config.toml
model = "multi-label image tagger"
image_size = 48
norm_position = "pre"
parallel_block = false
inner_norm = false
expert_mlp_ratio = 0.5
shared_expert = false
positions = "learned"
pooling = "class_token"
optimizer = "soap"
beta2 = 0.99
learning_rate = 0.0025
beta1 = 0.95
eps = 1e-08
warmup_steps = 1620
Rows from block 3 of a small multi-label image tagger, named by matrix and row number. Rows with one number within an expert belong to one neuron, the router's apart. Each number is 128 + 32 x the weight over its row's rms, rounded and kept within 0 to 255. All counts start at 0.
After each expert's rows are labels from the 100 images, of 14848, where the router gives the expert most weight on average: "responds to" is what is common among them. Only what is clearly more common there than usual is listed. The data: made-up waving flags.
# router: router (model.blocks.3.mlp.router.weight, 8x256, trained with AdamW), inputs 0-127
# up: expert up (model.blocks.3.mlp.up, 8x128x256), inputs 0-127
# down: expert down (model.blocks.3.mlp.down, 8x256x128, transposed), outputs 0-127

# expert 1
router.1 [ 96 106 134 117 103 155 167 139 132 116 155 110 141 177 129 116 118 100  75 104 188 148 151 155  83 190 157  96 103 184 224 132 150 156 157 172 116 102 101 121 148  64 115  96 160  82 148  95 152 173 154 132 104 102 131 116  69  77 107 112 162 142 132 133  83 124 122 129 126  92  71  83 140 151 137 176  93  73  98 164 166 106 143 133 141 124 106 105 143  57 138 101  76  90 127 182  68  52 132 132 116 117 133 105 120 129 170 117 130 106 126 155 149 133 164 140 112 116 124 162  78  99 105 126 158 161 110 156]
up.5 [112  97 135 171 106 128 166  94 133 142 131 127 128 113 128 136 128 118 128  68 116 152 166 149 140  77 126 131 156 131 250 152 125  95 150 162 124 128 108 138 115  95 148 143 156 119 129 151 133 125 132 134 128 225 101  94 127 255 141 121 128 121 128 143 129 120 129 127 146  70 194 129 128 130 131 103 100 114 126 190 213 149 121 130 127 128 141  96 133 131 128 135 128 123 130 150 135 127 139 127  85 110 106 128 111 124 152 102 123 190 128 115 132 128 129 130  75 144 127 130 127 126 154 143 132 167 176 131]
down.5 [123 106 123 128 128 118 114 106 128 128 129 158 129 126 131 126 124  67 130 158 109 100 127 131 119 142 140 123 127 119 123 129 112 121 135  91  98 154 209 123 156 126 113 132 127 144 129 116 123 103 130 122 137 121 129 126 201 102 124 125 119 124 124 128 129 113 144 162 125 140 127 130 129 106 126 128 110 126 254 124 120 124 132 174 131   0 133 126 134 114 128 103 130 164 134 128 132 127 155 137 155 154 128 127  98 142 122 100 126  12 128 128 145 157 155 132 255 129 207 127 128 118 123 128 129 130 133 128]
up.6 [119 115 117 126 133 119  78 109 128 110 126 135 109 133 138 136 132 179 158  55 130 131 165 116 124 138 127 128 131 130 137 138  88 127 176 188 112 124 188 156 118 126 148 132 162 213 126  37  61 115 120 133 128  57 235 129 137 126 171 130 124 130 139 128 130 132 156 129 140 122 129 111 107 127 127 175 128 141 130 119 152 125 170 131 129 128 178 109 122 123 117 136 136 132 134 123 127 128 140 132  96 129 151 112 178 127 127 147 128 137 113 128 134 146 128 110  65 126 112  86   0 121 132  79 125 106 120 165]
down.6 [184 151 126 184 130 176  96 123 133 126 123 127  85 122 133 110 193 105 124 132  91 130 154 122 172 165 123 129 121 160 128 127 132 135 161 114 142 119 169 128 123 129 128 127 161 136 146 132 130 144 132 129 159 157 114 126  43  88 104 127  96 119 112 156 122 163 129 128 142 170 123 131 128 114 128 114 129 129 130 125 152 147 154 139 121 201  10 136 188 129 148 129 149 133  98 129 128 133 128 101 126 106 128 125 135 125 129  73 137 246 127 103 159 129   7 149 129 112 129 122 255 130 132 128 127 150 163  96]
up.7 [130 129 127 124 135 128 127 128 126 129 107 136 130 119 126 131 127 146 129  97 101 134 156 107 129 126 128 121 128 128 153 125 145 157 190 159 116 135 129  74 119 104 127 202 128 126 116  88  92 228 128 157 154 129 193 115 129  69 118 127 127 108  73 135 133 130  85 120 173 212 125 129 211  53 127 131 115 146 115 218 117 130 103 127 107 123 133 129  30 141 128 127  83 133 135 211 128 128 135 128 123 128  35 126 138 128 146 204 121 129 133 115 115 140 159 130 127  99 132 128 128 135 128 129 136  72 126 130]
down.7 [130 128 137 119 127 127 134 128 128 143 186 128 110 160 136 101 133  68  75 131 129 113 129 149 166 149 135 174 128 117 131 126 126 120 130 127 123 129 143 134 103 146 154 129 132 141 127 136 128  47 154 133 126 132  82  89   0 255 133  91 138 157 127  84 130 115 134 124 127 127 137 130 128 133 110 135 149 132 134  74 130 141 145  95 113 139 134 126 160 129 129 137 194 157 150  92 129  97 123 117 137  33 134  95 126 127  90 125 130 156 137 121 208 106 125 101 111 154 114 129 126 119 158  99 127 110 130 101]
responds to: border

# expert 4
router.4 [155  84 176 131  91 100 161 135 141 130 116 158 171 107 132 111 138 133 119 133 136  99 141 159 182 103 121 151 174  94 123 141 131 154  67 128 102 158 107 114 101 197 112 173 142 113 106 106 144 114 112 180  86 151  99 150  85 132 125 182 141 133 172 119 147 136 170 137 101  77 119 139  92 161 119  89 184 151  96  87  71 170 142 150  98 117 148 155 116  89 169 137  93  92  45 116 165  70 131  96 117 134 137 113  84 152 122 102 106 125 102 152 116 120  85  95 145 142 132 123 173 118  85 131 129  47 122 144]
up.0 [131 152 126 124 109 125 107 129 144 126 129 106 124 128 135 176 127 128 136 127 166  85 127  34 122 194 128 132 128 106 115 133 143 125 125 133 126  94 109 132 129 129 120 127 141 186 146 134 130 120 125 148 175 127 128 129   0 137 120 128 125 128 128 125 137 129 125 152 123 140 114 128 146 128 128 138 129 204 128 139 128 124 129 128 141 124 126 117 127 127 129 171 131 123 170 212 125 128 123 128 130 114 128 144  87 127 127 147 125 255 128 128 150 124 132 128 109 134 129 141 127 157 161 126 103 119 125 124]
down.0 [138 128 113 136 163 127 130 131 126 133 128 128 132 127 122 122 128 128 138 111 100 166 130 206 158  80 128 128  87 130 128  97 128 128 102 128 115 128 124 126 129 117 120 111 124 101 130  96 137 128 124 128 122 134 177 180 255 124 226 131 110 128 129 110 126 128 127  94 152  64 177 145 128 127 131 145 128   0 146 127 129 124 116 132 125 131 125 126 180 129 124 120 125 148 132  71 131 127 136 128 127  98 138 107 175 137 144 131 132   0 130 130 113 127 130 128 169 135 126 128 128 128  95 126 136 120 139 101]
up.1 [128 129  76 129 109 136 169 131 126 128 128 130 130  80 131 138 133 136 134 129 134 129 132 128 133 139 128 137 126 128 136 154 129  91  77 115 120 140 126 130 133 123 125 197   0 127 127 128 152 135 166 135 161 122 179 139 139 128 138 127 116 130 150 134 130 145 136 130 130 127 148 128 141 145 135 193  98 153 152 125 122  70 128 148 177 123 131 121 122 132 130 144  90 125 128 129 130 172  79 176 118 137 128 139 179 129 152 120 130 148 136 131 120 133 129 128 175 129 120 109  86 128 126  91 128 138 134 127]
down.1 [126 119 131 133 173  92 127 111 131 126 127 127 120 141 138 132 125 132 128 126 115 130 118 119 126 125 124 128 128  78 133 128 141 131 136 126 132 126 131 131 127 126 141  67 249 144 127 125  87 129 120 134 127 171 100 151 121 144 127 136 129 128 125 129 134 122 128 118  84 127 129 129  76 128 122  93 145 127 125 108 128 200 120 149 112 135 128 136 111 125 133 128 180 122 143 128  73 141 164 130 124 127 128 128 123 124  82 137 128 128 129 133 152 132 140 144 123 119 125 134 122 129 119 130 128 148 108 146]
up.2 [125 193 106 128 126 108 111 134 108 127 129 125 136 134 126 145 152 128  32 128 127 138 131 123  81 199 158 150 127 132 127 126 130 121 139 111 127 127 124 112 128 138 129 122   9 119 138 125 127 126 140 126 124 127 125 150 172 123 120 128 127 128 133 121 129 148 128 123 132 151 128 109 136 136  39  67 151 128 104 125 126 140 128 131 131 153 185 130 125 128 128 128 141 118 136 142 184 127 147 128 255 127 126 128 131 127 129 126 133 126 159 138 127 156 131 248 128 128  67 128 126 128 127 128 118 131 129 127]
down.2 [128 128 130  98  88 123 118 110 129 125 149 121 128 122 124 116   3 132 133 128 128 116 174 116 127 103 129 108 127 113 110 155 129 125 150 117 123 110 129 198 148 106 129 129 205 156  40 136 132  98 127  93 126 122  97 109 120 129 201 128 124 140 127 126 123 129 128 129 127 116 119 128 122 128 225 164 131 128 126 128 123 127 124 126 155 124 133 121 187 167 129 118  99 163 130 131 116 134 118 128 125 118 162 128 129 127 127 126 125 131 127 124 139 104 125  56  99 127 164 126 137 123 132 125 126 117 143 198]
responds to: black; many stripes; border

# expert 6
router.6 [ 87 148 131  77 130 123  94 141 145 124 130 187 148  74 126 153 176 143 131  53 120  82  91  92 136 117  97 156 107 145 106 125 149 135 113 102  67 166 219 119 128 190  41 111  62 111 135 115  89 151 117 133 101 118  90 152  74 137  80 111 121 125 178 177  94 135 122 128 123 120  88 103 134 135 104 134  71  89 146 120 100  79 132  94 189 116  69  94 143 118 146 123  94 155  90  72 141 163 123 139 183 163 132 110 138  90 111 139  66 131 137 112 144 125 114 106 146  40 117 167 100 144 117 161  98 143  79 121]
up.5 [117 128 128 147 216 110 133  67 145 218 123 111 122  69 128 131 125 136 158 128 139 133 128 125 126  58 131 128 155 127 125 143 143 102 153 131 150 127 176 128 107 127 129 105  86 142 128 135 128 147 244 117 131 121 128 129   0  48 128 127 127 132 146 224 125 122 111 186 113 109 166 109 125 150 124  58 142 122 156 129 130 102  87 128 128 126 124 129 133 127 125 110 142 115 128  97 169 135 112 107 117 128 128 114  55 122  70 129 116 237 123 101 141 125 123 118 126 117 128 129  99  81 132 127  96 146 130 164]
down.5 [126 138 125 126 125 130 127 133 131 124 176 118 128 125 167 171 130 121 123 128 130 129 167 104 142 127 129 157 123 132 110 128 132 128  82 142 108 125 119 135  93 120 114 129 154 125 142 124 193 122  21 129 131 130 129 128 217 190 146 130 129 127  93 129 130 133  84 136 134 126  96 133 101  78 135 194 129 129 111 125 128 126 125 115  78 127 129  87 224 128  85 118  91 136 108 145  78  66 163 120 127 133 127 129 146 111 128 127 130  75 127 148 111 128 150 129 126 156 132 132 128 133 134 145 122 128 130 108]
up.6 [121 154  72 139 130 125 140 138 131 136 127 128 106 128 125 202 126 113  32   0 146 125 108 131 114 129 109 129 138 128 129 128 111 105 132 128 123 130 128 141 126 119 192 147 128 128 132 161 161   0 126 128 134 130  95 102 126 200 119 139 129 106 126 181 129  98 128 112 122 165 130 125 135 128 126 156 129 128 115 255 128 163 124 122 119 128 128  67 132 128 128 128 132 128 126 124 128 122 141 118 128 129 100 119 130 123 140 127 118 129 122 126 128 122 128 126 125 111 127 129 113 128 104 136 119 101 130 109]
down.6 [127 129 137  92 128 125 168  73 126 125 124 128 127 135 130   0 116 124 126 146 130 127 128 125 129 137 117 129 126 126 128 129 129 133  93 128 126 114 123 130  52 129 130 128 137 129 132 170 143 255 142 146 101 123 125  30 128  27 127 123 128 153  40 131 134 133 135 128 140 135 127 130 135 131 133 183 133 150 131  48 186 123 128 135 137 129 119 147 134 128  41 123 130 118 129 113 112  74  49 130  96 125 128  71  98 130 137 131 127 125 146 141 129 129 135 127 123 125 132  70 128  94 176 124 131 212 123 130]
up.7 [120 121 141 123 138  81 122 130 128 128  89 138 129 150 127 134 119  96 115 126 137 153 128 131 180 126  93 123 128 136 123 140 128 146 148 114 134 129 128 158 153 123 145 153 127 108  64  45 138 100 128 126 128 118 122 127 111 126  98 128 126 129 124 128 132 124 137 128 127  56 128 124 140 123 197  29 104 143 128 255  50 127 124 147 128 129 188  50 196 130 142 127 165 120 178 131  57 196 125 120 164 154  87 123 255 130 152 126 135 128 130 138 104 128 145 150 129 171 132 122 129 131 128 129 127 129 114 135]
down.7 [130 128 129 124 129 119 130 119 129 139 199 131 121 122 116  90 109 135 112 120 104 127  98 126  86 124 127 138 116 138 130 128 128 124  66 146 118 112 131 123 126 117 152 126 129 201 126 206 128  69 148  85 112 126  88 141 118 116 220 124 135 135 143 136 126 147 126 108 128 219 140 167 144 121 127 140 175 121 188  29 141 131 130 127 122 101 132 130  79 129 111 127 128 163  69 132 149 135 140 126 137 145 130 126  97  91 130 128 128 135 119 161 124 167 150 117 130 128 109 131 113 124 128 130 102 132 121 123]
responds to: orange; brown

# expert 7
router.7 [141 123 113 135 213 145 114 145 149  56 105 129  62 125 139 143  96 150  71 120 129 145 141 116 198 159 148 138 159 207 146 111 109 125 176 139 193 107 149 133  66 195 164 112 146 134 138 141 128 124 166 130 102 108 135 107 148 147  94 117 150 178  64 178 164 145 120 114  96 117 124 104 132 112  74 127 143 115 103 125 153 121 145 161 104  85 141 117 223 166  73  97 173 165 134 113 144 131 149  95 171 109 203 153 111 105 144 113 118 169 151 123 152 134 156 116 136  98  73 115 163 106 147 111 122 137  87 141]
up.14 [119 132 131  79 119 127 137 207 109 227 162 128  94 128 125 143  93 123 133  92 114 127 127 125 104 157 136 248 218 127 141  95 128 129 165 148 117 127 114 130 112 128 128 116 190 107 121 143 173  96 123 110 108 139 138  72 129  55 128 119 128 195 129 132 127 127 134 126 128 176 128 136  47 122  76 131 128 129  73 228 105 162 119 126 120 129 127 176 128 121 127 128  68  14 137 126  43 174  89 136 133 136 125 125 124 128 148 125 134 126 128 126 174 135 133 125 126 131 144  97 129 128 224 177 130 140 131 175]
down.14 [154 175 160 128 141 117 129  44 111 102 133 120 174 121  82  69 145 126 135  90  99 127 129 253 106 121 159  57 107 116 130 128  98 151 128 128 130  99 154 193 127 129 133 144 122 110 138 135 109 118 129 128 152 127 132 129  58 215 105 120 137 120  67  65 136 128 210 150 140 128 137 155 130 135 137 115 131 115 145 138 155 153  97 124 144 134 128 109 126 128 111 130 128 128 128 164 161 158 109 120 125 129 234 168 124 149 127 128 129 189 137 138 141  94 103 127 131 126 180  91 203 226 125 128 130 128 128  52]
up.15 [145 132 114 110  34 170 134 131 181 130 118 125 190 140 121 104 137 142  95 203 131 131 177 179 202 117 136 137  70 110 128 130 110 129 130 128 128 119 128 162 169 206 128 125 126 128 131 183 123 100 133 113 128 129 255 118 134 124 129 128 124 116 120 139 119 131 147 127 148 125 171 120 128 144 114 209 126 121 131 117 113 129 125 128 155 129 142 135 139 194 129 136 126 108 113  75 126  68 143 171 123 128 173  89 136 112 164 129 127  51 131 123 168 129 129 131 156   5 191 131 128 124 120 121 119  87  75 136]
down.15 [ 94 110 130 129 138  67 128 128 100  95 127 128 214 132 150 117 148 112 154 127 111 125 126 124 134 106 129 135 139 131  63 130 128  29 163 131 119 121 180  81 117 128 132  78  74 106 126 128 138 132 125 127 132 162  13 131 100 140 130 133 121 122 143 128  88 149 134  94 127  81  90 141 133 133 138 114 151 130 145 129 103 120 104 255 128 128 118 129 126 126 129 128 132 118 131 134 245 141 127 127 127 128 128 129 105 175 111 128 111 114 147 124  45 127 102 115 124 168  57 136 128 131 205  76 128 129 130 127]
up.16 [140  98 128 131 121 127 124 129  84 129 128 127 114 132 128 130 122 149 130 130 106 167 128 130 131 255 129 136 142 127 128 127 128 122 106 128 129 128 128 127 115 127 134 178 127 129 106 137 123 131 144 132 124 129 255 128  86 107 125 123 126 120 129 128  69 105 114 129 134 126  96 119 127 151 115  84 129 151  98 163 171 157  67 156 124 131 129 137 255 114 106 171 136 127 121 135 112 106  74 139 136 114 126 114 122  94 128 141 128 141 128 133  43 114  86 129 123  99 111 168 128 131 106 118 135  94 141 125]
down.16 [128 131 128 130  76 126 134 129 129 136 127 128 210 112 129 148 149  68 131 130 140  97 129 133  51   0 128 121 109 131 132 128 128 146 132 128 127 102 128 156 134  71 116 124 125  68 129 136 128 128 128 114 129 118  18 127 131  82 135 158 169 126 154 133 106  92 112 125 165 164  69 151  69 140 117 245 119 128 139 127 134  81 165 130 128 143 131 130  70 130 128 175 130 147 128 128 129 129 121 128 167 127  88 129 127 110 128 127 115 128 128 129 246 128 130 131 130 129 131 143 136 127 151 126 123 127 116 108]
responds to: emblem: no emblem; plain field

# expert 2
router.2 [ 63 145 133 130  97 125 129 144 109 159  75 166 120  76 144 150 127 207 112 126 199 136 176 121 106 162  90 138 114 130 121 134  96 183 109 142 157 110 107 104 135 148 183 144 130 109 120 180 131 155 128 124  77 171  91 118  54 113 178  93 114 123 102 133 124 138 100  98 120 154 152 194  82 118 106  52 195 154 156 150 105 109 106 159 146  99 125  93 202 165 180 107 198 146 124 120  75 172 150 131 136  98 142 158 157 122 167 133  86 103 117 134  72 110  92 111 163 139 109 105 114 156 125 120 152 111  97 158]
up.9 [126 138 125 143 105 129 150 128  98 121 127 133 147 181 126 127 183 123  81  76 126  89 111 138 125 255 129 236 142  72 168 125 126  91 127 167 127 129 120 105 138 148 124 176 126 141 125 143 128 137 132 139 127 134  69 133  67 156  79  71 160 132 146 126 189 110 128  41 128 122 128 125 136 191 121 128 130 118  99 120  87 122 126 114 129 139 144 126 144 105 216  85 174  96 128 144  85 113 128 163 118 124 134 147 114 138 137 132 134 211 114  97 145 147 134 124 113 129 118 130 128 127 144 127 113 130 121 156]
down.9 [142 126  83 128 130   8 111 126 127  97 117 123 128 106 121 111 126 121 127 200  99 130 113 129 111  74 124 125 129 142 160 128 227 138 147 136 100  69 149 128 130 147 130  62 116 129 105 105 122 115 147 107 124 153 128 128  64 128 136 136 101 136 117 153 126 141 125 255 123 223  75 133 134 137 137 164 166 105 127  96 124 156 130 133 174 155 124 118 101 137  90 132 124 128 148 132 106  92  51  98  95 128 128 114 127  97 138 130 166 129 158 117 127 126 138 163 128 101 205 126 130  99  82 124 105 120 122 128]
up.10 [135 131 125  68 128 164 125 133 127 128 172 132 134 125 128 122 128 127 123 128 129 127 108 104 128 128 128 122 130 164 129 154 116 120 133 127 134 162 173 124 146 117 128 125 128  73  91  95 126 128 133 124 130 143 135 122 129 123 166 112 117 106 130 132 133 128 129 135 121 119 126 154 136 128 129 120 137 171  95 109 127 143 134 149 124 131 128 129 137 207 168 148 121 109 255  84 141 118 138 130 125 136 145 128 150 129 125 125 128   0 131 143  17 131 142 120 166 118 156 127  76 132 193 147 195 154 128 133]
down.10 [125 128 159 144 108 138 127 128 116  49 127 140 135 212 129 101 153 132 127  91 128 135 123 154 143 125 120  48 126 128 123 130 140  86 122 126 122 127 210 108  96 172 127 132 131 119 107 199 126  92 123 158 164 119  87 131  86 127  67 132 162  92 129 128 121  84 115   0 148 119 129 129 130 102 123 213 124 146 172 127 143 186 190 166 127 128 128 129 134 134 129 128 168 129 131 146 150 188 121 128 121 147 128 129  63 128 135 110 105 184   0 129 208 129 130  91 143 127 116 143 169 103  43 125  97 127 142 118]
up.11 [129 131 127 123 128  34 142 100  63 155  48 128 120 111 119 141 128 143 148 140 128 125  84 128  92 121 128 137 115 131 117 135 140 124 160 139 156 125 129 129  99 122 128  96 235 144 127 135 108 136 177 137  66 129 133 174 128  84  96 124 159 134 114 128 128 117 131 124 123 101 145 137 121 126 195 123 148 117 141 193 127 145 139 128 160 128 127 170 138 119 135 128 132 129  81 115 197 132  75 154 197 116 135 122 141 144 128 175 138 110 127  88 127 134  54  86 122 127 106 165 167 111 134 115  97 137 129  81]
down.11 [119 124 104 127 124 132 107  78 215 109 139 130 130 164 127 126 188 131 131 129  92 129 222 135 129 126 130  91 140 128 128 126 105  81 133 157 131 124 128 147 160 108 111 119 134 130 168 129 148 128 135 110 114 128 132 128 118 112 197 128  87 132 157  71 110 128 116 129 122 111  93 188 135 129  93 151 133 119 141  84 118 119 112 118  65 130 132 138 155 129  45 151 146 120 131 199 148 126 147 122  29 150  66 141 126 125 119  77 126 133 113  97 146 124 193 122 146  96 122  73 130 128 181 117 137 125 101 131]
responds to: emblem: no emblem; three vertical bands; upright cross

# expert 0
router.0 [150 143  74 151 142 130 143 123 113 117 133 147  35  83 159 138  73 148 146 109 139 125 139  92 217 189 192 196 106 136 143 140 142 124  71 154 101 129  92  99  62 124 123  46 164 193 131 117 126 130 107 124 146 172 111 169 195 104 110 103 136 156 179  59 131 127 166 113 176 110 144 137 117 149  97 146  87 137 132 119 130 122 151 183 168  76 105  86 155 123 162  74  98 185 105  99 138 129 124 115 107 156 166 185 148 193 112 121 177  60 143 134  90 140 106 160 154 129 160 122 127 137 125 108 168 137 136  73]
up.14 [132 103 107  23 125 121 125 128 123 128 129 149 128 133 103 116 128 116 128 145 103 128  95 120 127 121  75 125 129 129  95 119 135 130 134  99 160 203 131 126 210 131 138 115 139 128 142 120 154 138 185 116  48 130 138 129 132 240 126  70 128 135 134 132 138 116  93 144 116 134 125 156 162 125  75 117 170 126 125 185 131 105 124 149 129  73 132 130 128 138 121 115 106 189 142 129 132 205 126 129 186  70  51 134 170 132 139 122 118 225 127 111 127 190 126 143 133 138 143 143 197 117 119 111 118 128 126 128]
down.14 [126 153 126 211 117 133 134 213 152 194  86  84 125 127 142 130  57 130 127 109 129  39 250 129 129 126 140 119 138 121 184 123 109 127 106 132 129 125 132 127 126 127  83 132 147  95 169 144 128  11  93 124 123 119 134 158 103 133 123 146 129 119  94 120 128 116   0 128 131 175 127  96  95 214 125 108 128 149 128 139 112 133 125 112 128 165 207 128 127 129 112 108 135 119 127 127 147 126 125  94 138 214 135 121 113 122 129 136 128 127 100 128 143   0 129 145 130 116 101 121 124 114 100 126 142 168 129 128]
up.15 [128 167 128 128 128 124 133 180 144 128 130  73 171 126 122 162 124 147 128 126 150 117 125 167 126  56 129 210 127 130 111 124 112 160 130  59 170 127  97 129 123 131 130 112 112 108 120 118 132 131 172 115 129 129   0 128 129 151  72 130 163 171 127 132 130 111 128 146 171 133 126 127 128 124 105 136 142 124 134 255 128 146  80 147 255 136 123 129 126 127 126  95 128 143 129 137 189 221 138 117 122 132 110 233 109 118 129  78 129 113 135 123 116  76 141  86 132 118 124 123 128  81 103 127 109 147 109 127]
down.15 [125 132 168 162 127 100 124 127 118 113 129 128 113  76 131 126 164 129 156 141 127 128 128 131 140 127 118 151 135  96 146 128 115 102 158 133 121 128 126 119 150 157 168 129 136 140 124 128 132 127 133 120 131 123 188 127 121 123 145 101 128 126 131 128 129 135 122 109 135 121 128 125 110 129 131 125 106 129 125 128 115 112 139 140 130 157 114 150 149  96 132 138 119 126 156 126  81 128 142 128 141 122 129   0 146 135 122 128 126 166 105 129 133 132 132 255 121 144 136 128 118 167 159 131 126 102 126 129]
up.16 [135 136  98 137 147  62 119 123 151 129  99  92 211 123 109 130 118  85  70 143 106 133 101 136   0 103  98 119   6 126 121 121 138 129 121 108 125  68  84 206 157 146 234 128 131 139 128 140 121 135 135 129 127 146 178  92 126 129 128 133  81 138 167 131 151 128 129 130 130 129 128 101 162 155 226 128 146 111 158 129   0  48 123 129 125 132 149 161 127 142 129 121  46 129 131 136 129 130 129 113 136 125 131 133 127 180 179 122 158  93 136  88 126 104 121 132 134 127 127 142 161 140 126 130  62  80 128 132]
down.16 [134 145 127 129 103 132 128 128 118 128 129 126  91 143 138 142 129 155 251 126 129 112 190 125 143 128 190 156 165 130 108 102 127 129 117  71  32 197 122  77 134 131 135 107 158 133 128 131 126 128 117 150 119 136 145 170 128 119 138 123  89 122 157 143 127 128 130 128 175 117 129 156 124 130  52  99  62 125  70 139 154 133  98  37 128 142 112 110 121 162 134  99 128 127 137 125 110 112 157 147 216  97  39 128  97 139 118 127 119 134 124 128 128 126 147 155 132 124 146 143  84 127 129 124 129 118  99 124]
responds to: offset cross